config.yaml
arch: "caformer"
model: "image classifier"
dataset: "small renderings of single solids in any pose"
train_examples: 395000
image_size: 32
crop_scale_min: 1
horizontal_flip: false
targets: ["solid", "light from"]
num_classes: [24, 4]
norm: "layernorm"
norm_position: "res_post"
hidden_act: "relu"
mlp_ratio: 3
head_dim: 32
fused_qkv: true
qk_norm: false
parallel_block: false
inner_norm: false
moe: "top_k"
drop_path: 0.15
num_experts: 32
moe_every: 2
expert_mlp_ratio: 0.5
experts_per_token: 2
shared_expert: false
patch_size: [2, 2]
depths: [4, 4, 4]
widths: [64, 128, 256]
kernel_size: 7
mixing: "mixup"
loss: "cross_entropy"
optimizer: "nadamw"
learning_rate: 0.0014
beta1: 0.9
beta2: 0.98
eps: 1e-06
max_grad_norm: 0.5
ema_decay: 0.995
max_steps: 9700
batch_size: 256
epochs: 6.3
lr_schedule: "cosine"
final_lr_fraction: 0.1
warmup_steps: 290
weight_decay: 0.2
Rows from block 5 of a small image classifier, named by matrix and row number. Rows with one number within an expert belong to one neuron, the router's apart. Each number is 200 + 40 x the weight over its row's rms, rounded and kept within 0 to 999. All counts start at 0. After the name is the row's rms in percent of the matrix's.
After each expert's rows are labels from the 100 images, of 14848, where the router gives the expert most weight on average: "responds to" is what is common among them. Only what is clearly more common there than usual is listed. The data: small renderings of single solids in any pose. In brackets: how many of the 100.
# router: router (model.blocks.5.mlp.router.weight, 32x128), inputs 0-127
# up: expert up (model.blocks.5.mlp.up, 32x64x128), inputs 0-127
# down: expert down (model.blocks.5.mlp.down, 32x128x64, transposed), outputs 0-127

# expert 23
router.23,093,146,198,232,183,246,171,129,250,202,232,154,140,236,228,167,275,175,137,236,235,270,209,239,237,230,250,218,197,155,156,240,166,173,205,170,156,151,156,141,247,231,155,161,180,264,185,188,141,223,177,122,145,246,243,161,212,154,208,129,157,218,255,181,173,229,159,260,126,207,193,176,134,209,142,266,141,185,275,159,208,174,213,240,172,240,213,241,262,149,171,181,194,224,194,208,259,238,174,205,210,127,221,181,251,176,154,233,172,227,211,219,192,219,221,217,226,252,211,201,127,176,122,228,206,223,250,235,175
up.0,107,228,200,191,175,139,241,299,152,168,176,191,225,168,202,219,180,209,223,127,173,192,136,221,183,200,246,234,171,202,217,187,213,207,202,208,276,228,180,213,220,232,159,249,225,128,210,205,231,157,218,210,215,194,173,206,178,235,135,174,157,127,239,162,253,203,250,199,216,201,296,168,211,229,157,207,236,247,221,196,203,161,181,187,221,222,164,174,296,239,176,241,107,231,98,182,152,199,252,233,253,199,73,246,218,222,200,142,251,201,146,254,182,142,228,258,240,152,121,211,236,226,221,218,241,170,175,205,233
down.0,099,137,208,220,232,204,240,129,166,195,242,213,188,267,123,184,271,245,175,163,178,142,201,160,232,208,202,229,150,174,200,235,195,208,217,123,165,186,222,228,216,265,156,198,248,216,105,267,257,245,255,217,207,159,120,263,163,212,232,192,170,185,209,205,207,258,183,217,263,182,173,231,201,281,171,232,253,240,163,132,256,181,183,206,218,267,157,210,203,192,160,246,196,166,226,230,147,171,255,166,223,215,152,207,124,217,251,203,190,149,189,199,216,203,117,211,263,202,239,198,231,167,177,162,305,212,203,124,189
up.1,086,235,147,164,164,145,152,229,204,150,220,245,179,169,157,178,233,198,236,264,203,200,222,222,237,108,212,145,291,191,191,111,170,272,251,241,219,194,200,192,217,180,220,161,191,153,179,209,204,210,187,144,185,175,139,220,171,208,242,187,180,191,262,170,185,163,242,120,187,207,282,245,218,215,172,213,200,205,189,289,181,188,199,225,224,179,236,133,180,296,294,162,211,220,237,205,203,178,268,209,148,174,117,190,186,241,228,187,195,253,245,246,225,140,196,226,176,162,197,180,185,280,190,256,251,100,190,179,188
down.1,086,119,113,197,184,222,176,182,226,209,182,232,122,227,203,233,191,240,120,267,273,176,191,173,271,194,214,112,233,190,232,244,206,265,203,143,148,159,249,127,204,274,213,148,260,275,103,154,182,164,217,151,211,224,145,168,230,191,217,197,179,227,259,150,208,202,230,236,239,209,142,206,198,230,212,288,196,109,199,198,181,201,216,218,183,207,247,253,180,220,205,184,237,166,159,203,252,187,181,153,166,165,235,208,171,257,187,206,206,189,220,199,267,120,209,170,248,188,236,259,203,224,165,191,240,211,256,177,215
responds to: torus (30)

# expert 4
router.4,101,247,274,208,173,152,225,191,149,201,226,226,275,152,182,257,133,154,286,148,139,166,175,188,123,224,180,254,178,198,243,166,163,148,167,246,223,225,208,266,139,190,199,241,176,159,246,240,239,190,197,220,237,174,179,276,184,131,227,258,235,207,131,207,203,162,277,170,253,182,265,195,223,200,181,215,281,234,190,211,211,194,232,143,239,183,183,173,151,222,233,239,200,249,247,181,125,212,255,247,205,239,168,191,165,189,202,217,241,129,179,190,168,176,145,211,154,171,176,208,277,260,262,175,172,207,140,176,195
up.0,094,142,186,162,179,244,204,219,230,196,231,163,216,169,256,211,224,184,195,144,217,205,231,249,261,235,248,252,153,219,158,177,230,251,218,153,252,216,221,169,184,210,114,140,249,224,207,181,186,263,106,162,156,200,188,212,204,182,139,220,155,189,260,135,202,276,220,167,259,204,175,198,190,228,187,217,187,264,169,146,255,187,162,205,139,152,221,239,225,210,129,220,210,151,212,201,175,189,230,178,211,181,250,182,242,170,93,232,278,268,203,286,227,222,282,241,293,186,179,200,208,188,143,173,194,163,174,225,138
down.0,100,142,224,137,163,226,239,226,184,226,281,160,168,228,208,200,124,198,280,200,146,156,204,170,217,185,205,142,201,168,184,210,204,235,219,201,137,178,214,273,171,210,147,152,214,221,239,248,194,249,170,171,235,113,179,187,199,210,157,185,293,216,233,104,223,257,246,201,230,242,178,233,228,174,269,253,256,165,181,167,208,63,205,244,225,153,180,180,225,169,137,275,194,214,243,174,169,176,181,181,220,231,208,205,222,214,191,188,240,172,128,265,252,174,198,235,231,150,272,166,245,195,233,187,240,174,218,168,208
up.1,052,203,142,226,253,242,166,142,222,182,176,238,174,220,229,182,231,184,101,209,262,204,205,257,204,173,217,177,213,260,235,212,157,211,185,162,165,165,174,183,235,190,226,157,214,190,190,212,231,223,176,132,182,234,252,144,178,235,239,193,190,204,293,222,266,197,100,169,132,238,249,171,203,157,174,214,168,255,230,267,201,249,152,268,189,185,169,248,174,217,186,198,204,148,262,244,204,178,169,146,147,150,241,189,254,251,152,234,123,185,201,286,178,250,243,174,256,256,125,141,161,149,198,216,263,215,208,215,218
down.1,056,191,201,185,207,250,204,215,225,235,236,134,229,158,201,226,183,260,230,154,208,186,258,227,211,169,274,271,234,187,193,256,205,216,169,190,177,217,219,207,169,266,236,193,207,178,171,211,189,226,254,192,129,145,211,168,169,93,160,279,206,146,146,259,189,199,189,199,170,220,199,213,170,129,234,164,214,162,273,180,221,163,252,222,305,254,158,216,289,174,207,263,184,112,222,195,158,261,236,201,115,187,186,194,173,237,189,226,257,226,163,233,211,180,197,202,238,278,183,151,206,203,150,187,303,250,204,182,217
responds to: black (29)

# expert 30
router.30,087,139,250,167,245,167,267,190,154,181,275,210,200,232,178,178,212,161,196,177,154,187,264,120,240,159,238,220,210,199,160,260,186,153,250,153,173,186,159,184,210,237,237,155,187,162,245,220,243,252,238,198,204,233,215,173,145,250,259,242,204,166,171,246,214,233,141,234,241,249,196,245,200,258,193,198,161,239,126,136,213,191,125,215,159,262,183,160,190,233,127,180,259,279,240,193,232,155,193,246,232,240,208,172,155,140,231,241,136,198,269,194,161,216,216,246,180,198,219,138,184,149,204,115,201,222,144,191,134
up.0,066,148,159,196,237,146,249,162,177,218,233,219,187,233,178,142,156,207,171,213,199,214,206,260,184,223,209,191,267,184,193,176,215,258,161,223,163,164,193,152,174,225,181,220,219,221,153,171,236,155,254,166,228,209,165,210,167,255,152,187,169,222,254,177,199,194,254,179,88,132,265,183,176,250,127,218,236,183,238,237,231,163,207,192,251,214,197,164,278,179,185,181,136,179,167,202,204,192,206,227,216,104,165,341,183,233,264,127,222,216,176,239,228,120,173,164,276,197,197,239,129,233,202,197,241,143,197,136,201
down.0,066,194,230,255,145,197,163,196,210,198,230,212,130,238,148,253,225,231,215,215,244,110,191,170,234,184,156,257,161,146,134,235,194,197,256,202,207,193,234,214,226,156,261,231,162,223,144,194,222,201,288,176,225,228,173,223,98,223,277,228,99,213,231,217,238,196,182,252,164,203,178,181,203,231,185,189,144,177,222,221,236,152,211,193,251,184,265,162,155,184,176,169,114,161,220,130,224,185,249,260,195,265,151,195,110,182,171,199,132,180,262,176,176,179,176,144,235,233,193,178,196,211,248,209,213,212,245,142,130
up.1,107,221,198,208,230,187,287,203,181,175,259,149,210,226,194,181,249,149,111,199,210,247,237,201,254,163,269,173,172,192,144,201,197,176,257,167,120,147,218,154,225,271,211,185,230,137,167,220,166,231,120,198,183,221,165,202,200,159,240,169,222,91,228,196,210,239,177,247,164,190,192,190,220,285,142,208,194,233,210,152,228,179,156,210,171,255,185,184,260,184,198,158,264,214,232,216,215,162,242,225,175,192,186,149,205,174,177,263,163,260,278,212,209,161,227,212,189,292,148,165,152,163,180,168,262,220,138,287,156
down.1,119,242,270,224,190,203,192,266,142,248,184,211,216,196,200,247,188,216,232,178,156,195,192,96,193,185,163,232,160,285,244,190,189,179,208,269,196,245,195,197,272,241,282,181,152,170,240,191,247,203,202,255,283,189,211,266,209,175,238,229,93,214,209,210,209,171,193,199,218,204,212,260,160,270,111,143,195,238,196,220,230,231,140,189,157,208,119,151,215,234,193,205,209,211,119,220,188,232,169,236,179,194,262,176,213,122,245,223,165,139,176,139,211,220,165,162,243,155,172,221,210,147,234,136,163,247,161,174,221
responds to: star block (33)

# expert 11
router.11,091,178,260,220,194,214,231,191,204,248,265,248,147,255,145,185,188,158,262,184,186,192,231,144,199,254,194,248,207,150,197,246,125,152,238,210,193,177,154,265,207,158,250,214,163,171,254,190,241,245,275,203,231,246,238,184,212,169,265,261,183,250,135,249,184,169,147,240,233,214,210,233,183,188,217,178,158,274,139,184,205,223,235,152,192,219,200,216,167,232,165,162,193,239,244,148,243,221,185,250,175,258,224,159,144,152,249,243,159,142,190,140,131,265,163,160,166,183,260,133,204,140,216,187,149,257,195,148,151
up.0,121,226,269,240,206,245,171,199,227,320,235,250,141,195,190,236,165,192,249,185,210,237,204,203,166,290,221,237,184,137,239,234,112,145,158,197,221,208,186,249,188,159,212,185,183,240,223,193,166,220,235,233,225,206,243,195,274,149,257,215,232,219,129,214,125,199,191,219,204,158,191,231,200,178,225,186,174,206,168,188,216,224,275,148,227,193,213,280,152,183,186,183,166,245,246,157,250,194,194,283,178,250,241,202,125,215,253,237,191,149,187,154,118,263,162,192,192,237,244,157,251,183,164,183,119,236,201,189,270
down.0,154,212,223,226,176,219,224,170,191,205,267,184,184,205,150,192,190,122,303,300,241,190,210,255,223,203,203,231,154,156,179,181,206,182,195,269,149,146,232,241,164,206,205,238,233,172,224,285,216,242,200,174,188,231,257,200,214,165,183,153,278,241,140,238,218,220,167,215,175,191,202,150,218,107,217,152,174,198,179,201,116,243,219,145,210,215,229,232,178,165,189,199,208,121,264,170,243,141,240,189,203,231,177,144,207,150,217,217,184,277,209,163,120,261,245,259,206,223,129,174,236,234,270,237,209,252,167,219,151
up.1,105,164,149,176,175,155,211,195,260,232,179,206,182,242,173,181,241,340,168,240,237,181,161,196,229,174,178,196,202,196,175,204,190,262,132,196,300,193,235,206,166,183,174,222,239,287,227,168,155,151,207,202,260,102,210,153,212,218,87,203,267,227,230,214,167,206,221,174,202,213,169,194,206,201,256,212,185,244,217,193,174,226,235,172,187,163,195,235,245,213,185,110,117,166,165,211,178,218,198,196,203,253,219,273,153,263,224,175,211,212,133,205,214,186,169,240,229,166,220,243,209,254,202,249,196,116,252,178,283
down.1,098,228,275,257,190,196,169,163,154,199,190,240,187,244,150,168,222,143,234,163,141,162,228,183,211,194,182,207,207,218,233,185,103,218,239,281,192,182,216,200,271,206,258,296,163,171,206,180,163,220,255,197,222,236,278,237,196,133,185,191,189,297,221,187,161,139,204,230,203,164,236,220,185,145,189,170,120,206,193,148,158,219,141,172,173,183,210,165,249,152,199,146,176,179,206,228,218,209,252,237,124,250,271,136,139,137,202,254,194,173,204,121,173,263,170,200,179,182,168,155,128,197,245,238,189,211,216,155,180
responds to: jack (28); star block (27)

# expert 16
router.16,087,247,240,204,264,274,149,242,165,189,187,256,183,212,156,162,138,148,248,283,167,210,265,230,193,187,162,209,190,253,276,152,228,142,245,203,240,243,143,229,233,146,251,125,144,152,272,169,154,221,133,221,170,258,244,188,253,172,233,222,198,255,182,211,195,171,199,131,207,194,204,218,188,151,193,150,169,224,208,225,158,202,174,213,167,214,198,158,183,249,261,155,215,236,236,267,197,224,151,163,148,171,250,134,218,142,210,243,158,173,221,157,175,246,256,174,143,219,197,213,177,221,248,130,164,233,220,164,171
up.0,115,233,240,199,242,249,172,180,185,216,193,237,160,209,174,180,135,149,242,266,169,213,232,239,209,183,151,208,237,231,243,154,176,138,204,247,246,240,195,220,192,138,236,169,168,147,241,154,163,182,115,188,198,240,226,233,234,150,181,204,223,275,159,263,178,151,241,163,187,234,193,210,203,112,218,151,147,205,261,251,159,236,211,193,175,204,225,154,161,241,286,126,202,265,250,225,304,232,149,193,185,159,257,148,267,161,240,217,181,196,206,164,144,212,255,156,150,198,176,256,175,244,250,196,143,201,218,161,218
down.0,152,191,159,238,195,220,136,161,201,241,139,253,185,177,231,191,215,191,162,192,227,225,204,206,155,238,212,212,230,224,277,129,234,272,127,230,215,214,163,217,182,201,227,200,115,205,184,147,172,128,165,197,210,207,232,236,262,150,147,141,238,206,238,164,117,120,291,152,185,143,202,260,194,235,150,231,219,171,289,206,197,185,206,222,272,135,166,199,182,240,217,217,185,181,192,237,199,190,195,224,149,178,246,213,219,207,148,204,207,145,123,180,232,208,179,178,226,242,194,263,273,236,251,139,140,183,255,144,256
up.1,089,172,186,205,227,248,247,189,183,259,194,116,275,200,280,212,158,238,228,182,228,253,191,216,195,216,249,184,170,172,202,230,220,215,203,158,135,207,223,203,206,183,146,168,251,263,148,254,268,218,160,232,218,145,202,202,194,204,179,136,215,218,225,218,261,328,123,231,185,191,116,144,186,180,227,263,231,103,152,150,229,178,231,221,210,237,150,232,200,143,133,259,199,156,262,237,168,160,235,155,172,212,211,181,188,163,206,154,228,227,234,171,194,194,236,187,233,249,247,154,181,150,174,169,230,249,156,255,175
down.1,097,129,237,179,225,277,201,176,202,198,128,212,192,214,280,171,174,192,175,186,207,225,226,230,175,235,211,221,160,250,252,237,150,207,158,204,186,155,164,197,210,242,186,202,183,248,183,178,172,181,194,139,177,169,213,208,207,153,194,183,246,219,247,83,108,215,203,156,222,158,227,261,193,286,119,250,218,179,301,226,231,206,217,233,222,169,160,209,229,221,251,237,161,162,198,260,170,212,216,241,174,130,241,234,202,166,195,238,213,179,165,236,233,163,171,234,284,175,168,262,207,170,156,72,199,191,232,159,258
responds to: grey (28)

# expert 1
router.1,097,227,243,251,229,251,152,116,171,221,192,251,160,193,166,166,192,162,250,246,186,242,169,263,168,241,178,227,191,183,217,145,145,171,209,269,209,192,147,216,214,170,270,234,159,147,237,206,156,216,201,139,159,245,243,214,229,146,247,179,169,265,127,273,163,135,202,231,135,158,229,143,160,158,142,179,161,188,250,250,153,237,241,154,244,255,207,193,145,157,266,147,190,228,234,208,253,221,173,216,137,165,232,156,214,168,192,248,151,173,199,183,148,239,182,168,155,269,169,240,148,235,199,241,168,229,226,208,197
up.0,070,179,210,178,168,142,235,194,182,113,234,172,138,234,175,160,242,211,222,201,183,219,222,157,241,162,226,211,226,175,195,223,215,214,176,184,185,141,200,211,191,227,141,173,327,203,155,209,264,174,256,230,207,203,162,228,183,236,134,235,223,154,207,155,267,241,206,221,215,259,234,169,234,254,180,258,248,202,170,169,221,183,150,192,194,218,155,211,226,242,143,173,115,204,181,153,137,192,230,254,277,269,126,258,175,251,153,117,217,205,125,249,165,140,191,234,259,156,199,134,208,215,260,228,215,143,203,210,178
down.0,063,207,215,148,169,166,263,207,206,190,214,208,249,171,295,289,232,237,258,185,278,214,206,253,149,204,181,163,152,177,186,190,201,231,172,209,189,251,226,209,120,175,171,177,274,243,238,183,181,251,112,163,226,143,240,163,224,120,199,240,311,135,151,200,188,129,223,221,217,203,168,179,134,176,279,206,209,225,211,174,202,150,250,195,147,206,183,210,200,178,200,231,208,213,152,253,130,144,210,215,197,187,201,209,197,152,112,213,219,241,195,221,205,141,140,210,232,183,152,193,226,217,213,167,125,141,238,173,158
up.1,080,130,171,206,237,189,196,181,135,222,180,198,217,177,225,168,132,224,166,130,202,164,235,161,190,193,213,169,217,223,149,258,240,212,250,196,158,187,191,196,212,239,236,215,263,191,156,188,274,182,207,208,176,157,115,171,198,247,199,222,319,173,139,226,146,207,226,170,292,221,142,276,222,204,210,173,248,158,166,170,290,258,180,119,224,198,216,172,201,268,176,208,269,186,219,218,216,157,189,211,168,270,267,184,103,238,255,201,178,205,282,224,211,191,203,151,192,196,234,174,202,197,195,135,216,168,188,120,185
down.1,064,308,178,242,182,199,112,199,221,205,157,260,133,225,261,163,206,166,228,239,205,170,196,203,238,193,247,247,182,238,246,150,178,211,175,218,188,177,167,230,213,196,180,184,183,140,192,200,145,181,248,221,182,254,178,210,205,179,229,154,186,270,227,161,209,175,211,190,204,188,232,181,143,210,261,193,134,238,255,198,246,140,177,234,220,198,213,168,185,267,206,130,173,218,156,206,258,171,265,304,147,193,187,160,174,179,234,251,194,275,200,207,167,202,208,145,195,265,181,167,172,248,318,124,184,151,286,233,154
responds to: torus (35)

# expert 19
router.19,098,234,177,172,160,204,163,286,263,140,253,256,142,194,174,149,253,157,229,202,201,179,278,221,253,189,156,218,218,166,142,219,222,156,249,156,244,167,200,212,210,129,239,152,160,184,245,175,157,259,213,261,199,254,222,163,252,194,241,252,185,229,177,158,194,191,156,175,246,250,167,237,190,189,252,146,151,255,135,176,204,201,190,184,140,129,246,207,169,265,207,134,229,244,228,255,227,266,195,221,178,192,197,147,192,163,228,246,194,212,252,141,175,244,251,149,154,209,267,133,189,155,183,142,185,233,200,203,154
up.0,113,187,155,169,171,141,183,287,222,206,243,202,205,151,202,182,239,192,186,135,219,152,272,144,268,169,152,192,252,203,174,271,197,159,258,147,206,186,261,182,235,193,230,181,190,227,235,176,194,223,267,235,239,234,186,174,250,236,222,242,201,176,220,92,204,225,177,211,247,260,231,326,226,235,275,144,144,200,129,159,240,168,186,203,119,168,191,193,168,257,165,178,187,220,174,238,224,220,186,251,210,228,173,164,174,180,260,203,217,205,241,165,169,201,212,147,184,199,273,123,212,128,204,138,208,224,191,238,219
down.0,126,159,171,192,179,244,221,191,261,171,221,184,144,247,252,183,220,197,135,241,212,255,226,249,206,232,241,202,221,143,184,269,256,168,199,149,200,156,184,182,217,234,111,121,260,238,172,198,172,247,187,137,120,251,233,110,231,197,140,148,203,200,236,131,218,201,150,224,151,203,206,180,151,217,223,282,139,149,262,243,213,203,250,192,145,193,199,246,258,112,147,226,219,223,218,210,251,170,207,222,238,151,221,167,230,180,178,225,171,271,229,230,192,190,227,228,228,217,242,160,143,182,119,217,183,185,244,245,190
up.1,122,285,112,187,164,157,162,259,226,176,165,203,208,147,183,187,199,220,222,175,233,129,237,269,210,192,139,159,252,184,243,145,260,205,198,180,250,181,262,220,155,172,236,220,209,181,171,196,239,170,293,227,250,195,104,163,254,196,186,185,269,188,190,158,212,160,277,129,207,186,238,229,281,175,248,162,258,204,200,275,155,193,211,193,270,137,252,162,162,234,268,163,194,195,189,223,188,201,244,237,221,222,139,194,153,286,215,202,247,222,213,207,207,163,215,173,204,180,186,206,241,254,240,227,219,147,217,183,248
down.1,116,113,178,219,224,207,228,180,258,165,244,184,145,225,163,102,200,243,168,219,230,187,224,175,289,210,274,187,217,157,127,255,187,191,288,205,116,153,173,222,257,202,151,175,235,248,213,219,219,198,220,154,205,272,183,134,207,198,166,170,187,257,224,183,203,241,156,260,154,226,238,208,187,157,216,278,171,159,201,165,130,165,224,202,214,229,193,187,211,159,149,181,211,262,256,206,270,216,205,209,215,246,214,109,163,203,226,157,200,217,192,233,114,224,153,210,256,157,217,121,198,155,152,236,231,156,218,215,200
responds to: light from: right (62)

# expert 8
router.8,107,150,211,171,194,194,162,197,218,219,176,180,182,229,284,213,277,171,116,181,226,266,218,176,214,200,214,240,208,242,151,208,179,161,219,144,249,175,157,137,231,224,227,159,155,234,200,170,144,259,183,190,164,237,250,186,204,175,239,188,163,140,238,213,166,205,184,221,171,238,124,183,143,273,198,189,146,267,186,114,278,189,158,263,132,238,206,244,233,169,147,208,213,211,178,247,267,147,173,199,183,151,253,187,248,152,144,251,154,232,260,195,245,185,243,246,198,254,209,190,129,166,139,163,172,230,151,249,190
up.0,094,196,196,228,194,166,187,212,187,212,178,264,268,177,224,159,127,303,206,155,208,153,126,200,180,216,172,230,223,197,185,186,210,233,191,191,237,258,232,220,246,172,198,295,205,242,174,192,192,150,224,221,249,156,146,223,182,219,114,148,148,269,227,202,175,145,189,208,223,195,247,239,237,173,256,209,210,217,275,245,166,209,255,164,228,144,215,228,174,180,203,183,177,141,222,114,206,204,195,154,217,230,189,286,197,265,231,147,212,107,139,174,194,228,149,152,225,211,246,215,258,176,233,291,219,136,195,139,231
down.0,107,199,264,276,215,178,169,139,213,224,130,197,222,243,280,232,166,194,209,230,201,173,53,157,186,161,201,209,222,226,181,183,103,212,173,204,145,231,199,170,138,226,236,294,243,262,182,240,201,139,206,179,171,217,233,188,220,186,181,196,217,184,156,206,195,205,199,253,148,174,204,202,184,217,217,132,254,204,197,195,196,203,207,231,198,251,207,157,198,202,235,252,206,314,159,151,211,151,182,193,198,226,183,209,165,205,138,167,178,130,123,239,144,225,165,172,262,244,177,257,168,183,271,187,146,221,171,263,244
up.1,062,199,182,216,238,191,159,200,193,214,179,214,246,220,210,199,148,236,260,232,269,167,195,206,213,257,210,189,220,206,236,265,188,264,183,146,166,187,295,196,186,217,188,198,242,231,174,187,274,190,205,274,284,178,123,226,213,241,209,205,211,205,208,207,199,223,234,210,257,183,293,213,203,229,281,153,319,236,257,195,169,190,177,144,168,217,227,215,185,217,192,190,221,153,191,189,164,241,254,107,162,276,159,208,182,255,270,116,148,204,150,142,251,229,233,138,213,208,136,206,229,213,239,206,217,175,244,176,269
down.1,065,150,187,155,147,226,257,227,227,198,202,111,240,232,248,222,252,221,205,199,161,135,186,167,263,138,202,174,138,208,175,203,252,192,239,241,186,212,205,210,71,199,165,215,175,171,177,255,188,212,265,163,220,223,186,233,224,258,181,223,125,156,214,138,214,209,256,250,185,196,208,218,249,177,152,211,137,194,150,196,192,167,177,262,187,275,264,203,249,273,203,184,161,276,166,153,178,189,217,159,249,205,242,204,196,245,153,211,214,225,153,270,233,220,191,212,284,99,218,193,193,164,196,138,181,155,174,226,161
responds to: plain (94); dodecahedron (28); cube (25)